A small masked spectrogram model, trained from scratch.
Model: log mel input, encoder arch vit, encoder norm rmsnorm, decoder width 256.
Training: adamw at rate 0.0019, 20400 steps.
Rows from block 6 of the encoder, named by matrix and row number. Rows with one number belong to one attention dimension. Each number is 128 + 24 x the weight over its row's rms, rounded and kept within 0 to 255. All counts start at 0. After the name is the row's rms in percent of the matrix's.
# q: attention query, key and value (stacked) (encoder.blocks.6.attn.qkv.weight, 576x192, the q third), inputs 48-95
# k: attention query, key and value (stacked) (encoder.blocks.6.attn.qkv.weight, 576x192, the k third), inputs 48-95
q.151 107 [ 60 136 115  86 150 165  73 107 151  92 137 139 118  83  99 132 152 150 147 152 138 169 119  94 150  99 130 148 130 100 146 139 139 132  86 157 152 153 128 104 157 162 155 121 112 140 128 133]
q.152 085 [ 79 125 107 143 114 117 117 106 128 143 109 110 133 104 152  98 133 153 110 105 141 149 138 131  99 117 155 143 135 154 121 132 111 127 121 160 147 148 120 127 157 157 112  75 129 128 137  98]
q.153 085 [116 113 128 163 129 142 123 126 110 100 122 107 112 108 118 104 156 128 158  97 163 147 137 119 153 123 101 167  81 134 158 137 126 118 106 126 159 125 104 161 151 111 150 105 125 141 123 113]
q.154 085 [144  95 102 102 105 109 111 123 119 117 119 145 152 149 103 124 119 169 120 134 111 123 132 123 128 111  98  94 141 128 129 169 113 135 130 173 149 115 162 140 135 150 136 152 141 126 138 114]
q.155 087 [187 126 175 122  94 102 131 133 103 161 142  95 139 179 142 138 108 134 143 122 146  99  92 145 118 171 124  79 101  97  90 123 155 143 141 118 110 128 119  98 106 106 134 156 148  74 148 103]
q.156 100 [ 87 118 127 101 140 172  88 131 105 115 107 137 121 105 141 135 118 143 181 129 157 190 107 116 138 119 120 142 107 156 119 129 130 119  92 135 146 117 129 129 175 114 137 106 123 142 113 115]
q.157 113 [203 107 153 147 113 110 161 174  82 146 121 101 138 197 103 124 101 126 144 134 111  80 115 155  97 152 136 121  97 160 108 165 106 115 145 106  89  90 139 140 114 137  92 146 134 106 119 111]
q.158 110 [176 156 138 133 106  94 165 127 142 163 133 139 155 137 165 131 117 120 115 115 142  79 135 119 135 173 146  99 163 123 108  96 130 139 183 120 127 132 128 122  94 101 115 153 148  93 138 118]
q.159 098 [100 124 153 109 152 139 129 150 137 139 139 111 133 109 139 147  88  97 131 148 141 119  89 123 128 177 134 129 127 103  99 112 149 119 146 129  79 128 117  88 115 133 133 138 132  94 139 122]
q.160 104 [125 146 148 107 117 145  98 111 132 129 147 119 134  84 148 151 158  96 123 105 173 172 113 161 134 155 137 129 131 118 129  93 161 177 111 128 163 149 114 131 139 112 113  94 127 110 139 138]
q.161 089 [173 138 135 155 102 128 156 126 131 143 141  84 155 142 101 108 174  98 121  82 138  96 124 139 111 112 116 145 112 152 163 131 118 129 141 125 141 157 104 145 121 132 104 132 135 102 111 122]
q.162 086 [138 138 112 138  83  98 118 109 127 123 143 137 148  62 158 127 130 162 102 110 157 156 153 148 136 147 154 102 148 130 102 134 131 170 129 156 159 100 102 132 136 126 137 109 111 113 149 115]
q.163 099 [131 115 125 123 107 100 128 139  97 139 142 163 134 154 151 139  90 170 137 138 142 116 134 125 107 139 140  86 117 132  82 137 149 128 110 149 121  95 139  96 136 121 149 126 153  97 147  97]
q.164 100 [116 155 102 161 140 144 128 126 145 131  99 139 107 129 145 134 150 114 129 141 102 144 153 136 124  88 134 150 135 176 150 115  93 111 146  89 116 135 116 161 127 134 117  91 100 165  98 164]
q.165 088 [107 142 122 147 134  96 120 111 115 150 108 157 132 116 166 106  86 153  83 114 130  98 161 130  94 148 168 112 175 157  83 142 117 125 101 150 119 104 155 116 131 130 120 131 132  91 155 108]
q.166 106 [ 69 127 113 101 122 138  85  77 178 119 140 148 133  51 158 130 156 149 130 127 133 177 124 113 143 106 130 135 165  91 143 114 154 151  99 164 152 160 143 110 137 125 150 129 105 145 143 151]
q.167 101 [134  78 119 138 128 142 123 123 120 119 114 101 123  95 123 139 116 146 109 129  92 147  94 190 114 165 161 118 146 121 104 146 119 155 152 154  82  90 120 128 146 173 122  70 148 110 158 122]
q.168 108 [123  90 122  96 133 109 113 141 113 130 140 117 130 136  92 116 105 138 151 136 156 136 125 113  95 126 116 120  93  97  96 154 136 107 109 168 157 112 143 108 144 132 149 142 150  98 140  86]
q.169 101 [118 132 159 129 149 143 115 136 106 115 126 113 105 138  91 113 150 129 131 114 128 171 140 120 136  79  92 152  85 143 159 127 120 110  98  98 150 134 135 154 136 119 149 138  85 158  90 157]
q.170 091 [173 153 103 140 102 127 164 131 145 129 140 134 160 138 135 160 158 101 149 114 147 118 146 122 162 105  88 133 121 132 169 100 106 138 145  96 152 157  81 145  99  84 136 123 137 161 120 146]
q.171 099 [142  97 133 127 104 109 111 105  85 123 118  92  99 142  85  91 150 154 127 131 115 153 140 161 119 112 119 120 106 120 131 160 118 144 101 146 135 105 134 167 146 133 141 128 108 121 124 114]
q.172 095 [121 141 125 139 126 118 115  90 134 120 130  79 112 126  97  86 201 144 119 106 128 150 151 152 127  96 121 146 126 111 160 137 114 122 116 146 164 159 135 151 135 144 119 105 112 131 116 117]
q.173 113 [ 66 119 119 108 149 167  84  97 159  91 137 128 128  73 111 133 162 130 143 140 132 187 132 123 147 105 127 135 121  82 144 128 146 127 104 163 154 143 126 107 159 149 160  99 130 150 132 139]
q.174 083 [ 85 114 101 112 146 142  98 101 126  91 118 131  81  90 127 102 131 142 118 133  93 147 137 138 129 125 138 126 147 125 127 159 138 138  93 187 120 104 132 151 156 137 128 105 105 128 142 125]
q.175 098 [190 169 150 138 117 113 159 152 103 163 149 107 143 185 137 127 132  89 123 120 151  81 114 129 116 144 131 129 104 147 123 115 137 127 152 103 122 145  97 117 102  84 105 141 152 109 114  98]
q.176 083 [117 100 113  97 106 136  87  99 129  84 131 160 140 101 139 135 125 179 138 131 112 172 136 129 131 119 130  93 147 117 110 159 141 154  97 182 151  87 153 122 175 129 146 107 118 126 164 125]
q.177 106 [176 142 129 143 108 144 125 112 127 135 119  87 126 144 138 126 169 104 133  94 116 154 131 158 139 113 121 157 113 139 169 110 106 129 126 115 132 159 103 171 140 127  98  92 125 149  90 138]
q.178 109 [169  98 110 114  94 172 104 107 109  97 119  99 130 119 134 143 151 137 137 108 126 163 108 159 136 130 111 123 100 131 132 146 120 140 100 170 132 118 127 155 172 150 118  63 147 126 142 137]
q.179 110 [ 88 166 156 137 142 132 103 131 112 131 100 155 102 120 149 122 137 147 132 127 124 176 141 116 148 101 133 131 118 159 140 129 137 121  89  70 118 128 146 156 141 104 141 134  84 159 105 157]
q.180 105 [135  90 148 122 126 129 124 131  80 115  97  88 115 149  75  91 125 145 124 117 117 139 111 171  87 122 116 135 101 151 110 170 111 123  94 141 121 115 142 165 162 175 116 122 116 110 129 122]
q.181 087 [ 54 125 148 122 141 117  84 111 122 113 115 127  95  49 146  97 108 161 149 144 152 184 147 102 166 109 139 146 119 112 116 129 159 102  90 148 146 126 141 132 163 135 169 126  91 138 125 127]
q.182 116 [ 64 139  78 137 145 148 109  86 181 111 135 151 124  73 144 136 164 130 113 126 109 154 179 116 133  94 137 144 160 147 149 116 102 127 117 152 129 138 119 125 138 129 121  94 117 176 125 154]
k.151 106 [164 109 131 110 169 166 137 130 168 124 135 159 120 135 136 124 142 176 112 166 100 138 131 124 155 117 103 113 147  91 144 122 133 130 123 112 101 120 105  74 128 138 131 133 153 149 162 159]
k.152 080 [ 96 126 148 143 161 123  89 133 149 117 113 118 126 181 142 133 125 143 159 112 144 133 155 138  92 120 122 118 138 164 100 120  82 130 123 153  94 152 149 112 100 178 110 115 123 160 114 130]
k.153 081 [115 143 142 117 148 116 122 119 141 102 142 126  95 144 129 158 138 103  85 132  85 175 141 119  82  99 154 137 156 133 101  79 102 132 108 102 116 125 143 114 117 145 118 118  96 137 131 184]
k.154 090 [126 102 135 113 178 161  84 154 151 159 101 157 138 154 131  94 126 171 125 144 127 116 131 124 125 112 137  76 142 140 103 146 124 130 146 120 118 108 116  97 160 150 100 141 137 134 129  89]
k.155 087 [122 153 130 148  39 111 130 115  61 135 125 144 143 104 144 146 113 134 146 111 134 149 124 131 123 155 118 127 108 149 155 137 193 115 109 122 136 122 127 143 129 119 164 150 123  91  98 101]
k.156 091 [103 113 160 159 168 131 123 136 188  98 146 117 109 136 125 109 145 131 127 138 125 143 130 159 200 119  73 115 124 126 137  88 149 130 112 156 117 156  88 138 158 152 144 128 107 147 151 162]
k.157 110 [111 136 146 129  96 109 113 125  90 146 135  99 125 138 108 140 155 101 141 101 153 122 108 141 104 132 118 139  90 160 137 108 144 114 138 118 157 165 158 142 149 126 128 119 104 106 102  87]
k.158 110 [129 148 101 133  75 111 166 122  77 125 131 107 141 100 147 146  90  97 160  98 133 115 124 121  80 160 148 146 120 135 130 157 137 112 121 129 148 130 164 159 103 122 164 122 162  93  94 113]
k.159 100 [166 148 153 127  68 111 183 126 104 111 158 135 137  73 143 135 120 103 160 128 145 124 133 125 183 180  92 162  96 118 167 116 177 109 103 140 114 121 101 134 124  94 163 151 139  91 111 131]
k.160 099 [121 127 132 147 108 123 131 110 113 112 121 139 127 116  92 120 104 144 144 141 112 155 164 148 163 135 113 132 159 101 107 163 141 121  97 155 128 114 101 177  96 149 165 129  99 134 111 134]
k.161 090 [105 129 101 110 124  98 136 120  88 123 117  87 115 147 115 151 127 130 128 110 118 162 132 151  69 109 165 145 117 185 105 131  87 132 115  83 146 136 170 133 103 151 106  91 132 137 110 123]
k.162 084 [128 125 136 147 160 138  82 113 149 119 120 141 131 135 115 134 106 151 133 160 118 104 129 125  69 131 165  97 169 130  88 159 105 126 101 178 112 129 141 139 103 145 134 125 109 104 105 127]
k.163 088 [112 114  87 138 109 175 107 123 130 151 149 160 121 131 155 145 121 150 121 118 107 127  93 131  77 153 104 102  95 110 149 116 185 121 143 131 145 170 166 102 169 131 137 137 123  96 146 122]
k.164 101 [ 92 112 150 130 169 116 106 121 168 110 130  86 118 137 126 114 134 114 126  97 154 108 116 139 161 105 127 153 106 152 110 111  86 159 141 150 142 155 133 164 119 157  91 102 134 156 128 121]
k.165 086 [125 104  74 148 125 134  95 127 120 138 122 134 133 156 127 119 123 151 138 117 128  94 128 142  55 161 108  75 141 132 100 172 118 101 155 142 125 129 146 133 143 114 134 127 102 144 124 125]
k.166 108 [168 127 115 140 163 159 141 127 137 128 130 161 134 128 142 108 130 166 122 142 107 126 141 123 136 118 131  74 176  82 120 176 107 138 130 130 108  91  74 114 120 118 151 147 149 154 159 156]
k.167 091 [143 144 158  93 130 135 100 104 137 156 109 118 186  99  89 129 140 129 146 144 118  92 129 112 136 136 115  95 144 137 120 132 135 123  99 173 117 170 100 104 120 133 118 148 132  84  96 110]
k.168 108 [129 127 110 115 124 164 125 141 107 140 132 187  91 152 137 139 134 153 108 156 114 133 124 102  95 142 125 117 127 131 132 124 146 114 123 106 120 134 141  77 156 126 118 153 101 117 147 125]
k.169 094 [106 118 168 131 178 117 113 130 156 110 104 124  97 174 109 112 161 131 105 152 145 150 139 137 152  93 124 139 139 147 120 121 115 159 137  99 122  96 102 145 145 159 110 131  95 161 166 150]
k.170 094 [ 90 141 147 119 135 103 129 127 147 108 124  69 120 130 129 134 108  97 128  97 131 158 134 144 171 114 187 185 101 150 113 101 113 160 112 133 139 135 163 151 113 161 106  75 163 118 113 115]
k.171 102 [119 111 137 151 173 141  50 124 152 133 119 154 112 171  91 112 155 149 113 161 122 110 135 100 112 100 123  73 142 142  90 150 110 145 141 112 119 101  94 117 151 139 109 143  74 155 137 141]
k.172 097 [114 115 118 134 170 118  91 115 129 121  95 125 108 176 119 123 120 168 110 151 121 141 145 137  88  87 158  99 174 182  73 149  63 143 124 102 124  98 127 114 107 164 100 119 109 168 111 143]
k.173 115 [157 124 122 106 160 168 136 126 154 119 129 160 121 117 119 137 139 164 114 179  95 153 145 112 158 110 116 112 159  82 139 130 128 133 112 141 102 116  91  82 125 134 130 142 141 142 159 172]
k.174 093 [150 115 117 133 175 140  82 120 152 144 129 170 154 156 102 118 153 157 119 171 102 118 164  99  95 126 115  77 176  97 103 138 100 127 146 121 108 109  99  97 153 115 120 160  89 160 142 151]
k.175 101 [104 136 113 136  74  93 142 124  81 112 131  98 103 137 134 154 110 105 145  80 147 151 126 158 124 140 136 171  92 171 138 109 132 114 121  97 162 146 193 155 107 143 149 112 130 123  99 115]
k.176 097 [127 102 131 125 183 182  78 131 153 154 110 170 132 157 132 117 135 175 108 161 101 117 129 103 111 120 122  81 150  95 116 137 123 128 143 136 118 132 102  99 152 128 120 149 100 145 153 133]
k.177 100 [ 87 121 146 145 153  86 107 110 124 123 112  85 122 155 101 108 141 130 129 111 124 130 141 162 133  91 132 119 136 177 104 136  83 149 121 134 160 138 136 175  97 165 121 104 110 168 120 136]
k.178 105 [ 83  99 130 118 179 153  59 127 155 151 110 119 130 155  84 113 159 155 129 158  89 133 151 154  95  97 117  78 151 128 116 136 114 145 111 153 115 159 130  94 149 133 136 116  95 149 139 132]
k.179 104 [ 99 112 157 160 151 108 125 133 167  90 133 111 107 133 139  99 133 104 133 107 134 111 106 161 175 123  95 134 129 112 134 102 126 156 136 154 129 111 101 172 145 136 145 123 110 149 165 157]
k.180 111 [105  97 145 127 168 122  77 130 149 139  99 131 126 176  89 107 170 155 128 152 138 111 128 131 133 113  89  88 139 170  94 139 109 143 124 132 118 125 116 112 164 161  91 149  85 155 136 116]
k.181 084 [136 138 152 177 161 152 105 122 168 113 154 152  88 163 152 116 144 130 107 162 102  99 143 116 142 143  93  69 136 111 129 140 110 133 129 152  88  86  81 114 131 125 142 155 103 135 163 173]
k.182 114 [131 104  98 119 182 159  99 136 171 122 121 147 136 149 121 109 128 146 120 134 102 124 138  91 125 105 147 126 151 106 101 142  77 142 139 138 111 137 116 119 120 143 100 120 138 175 152 143]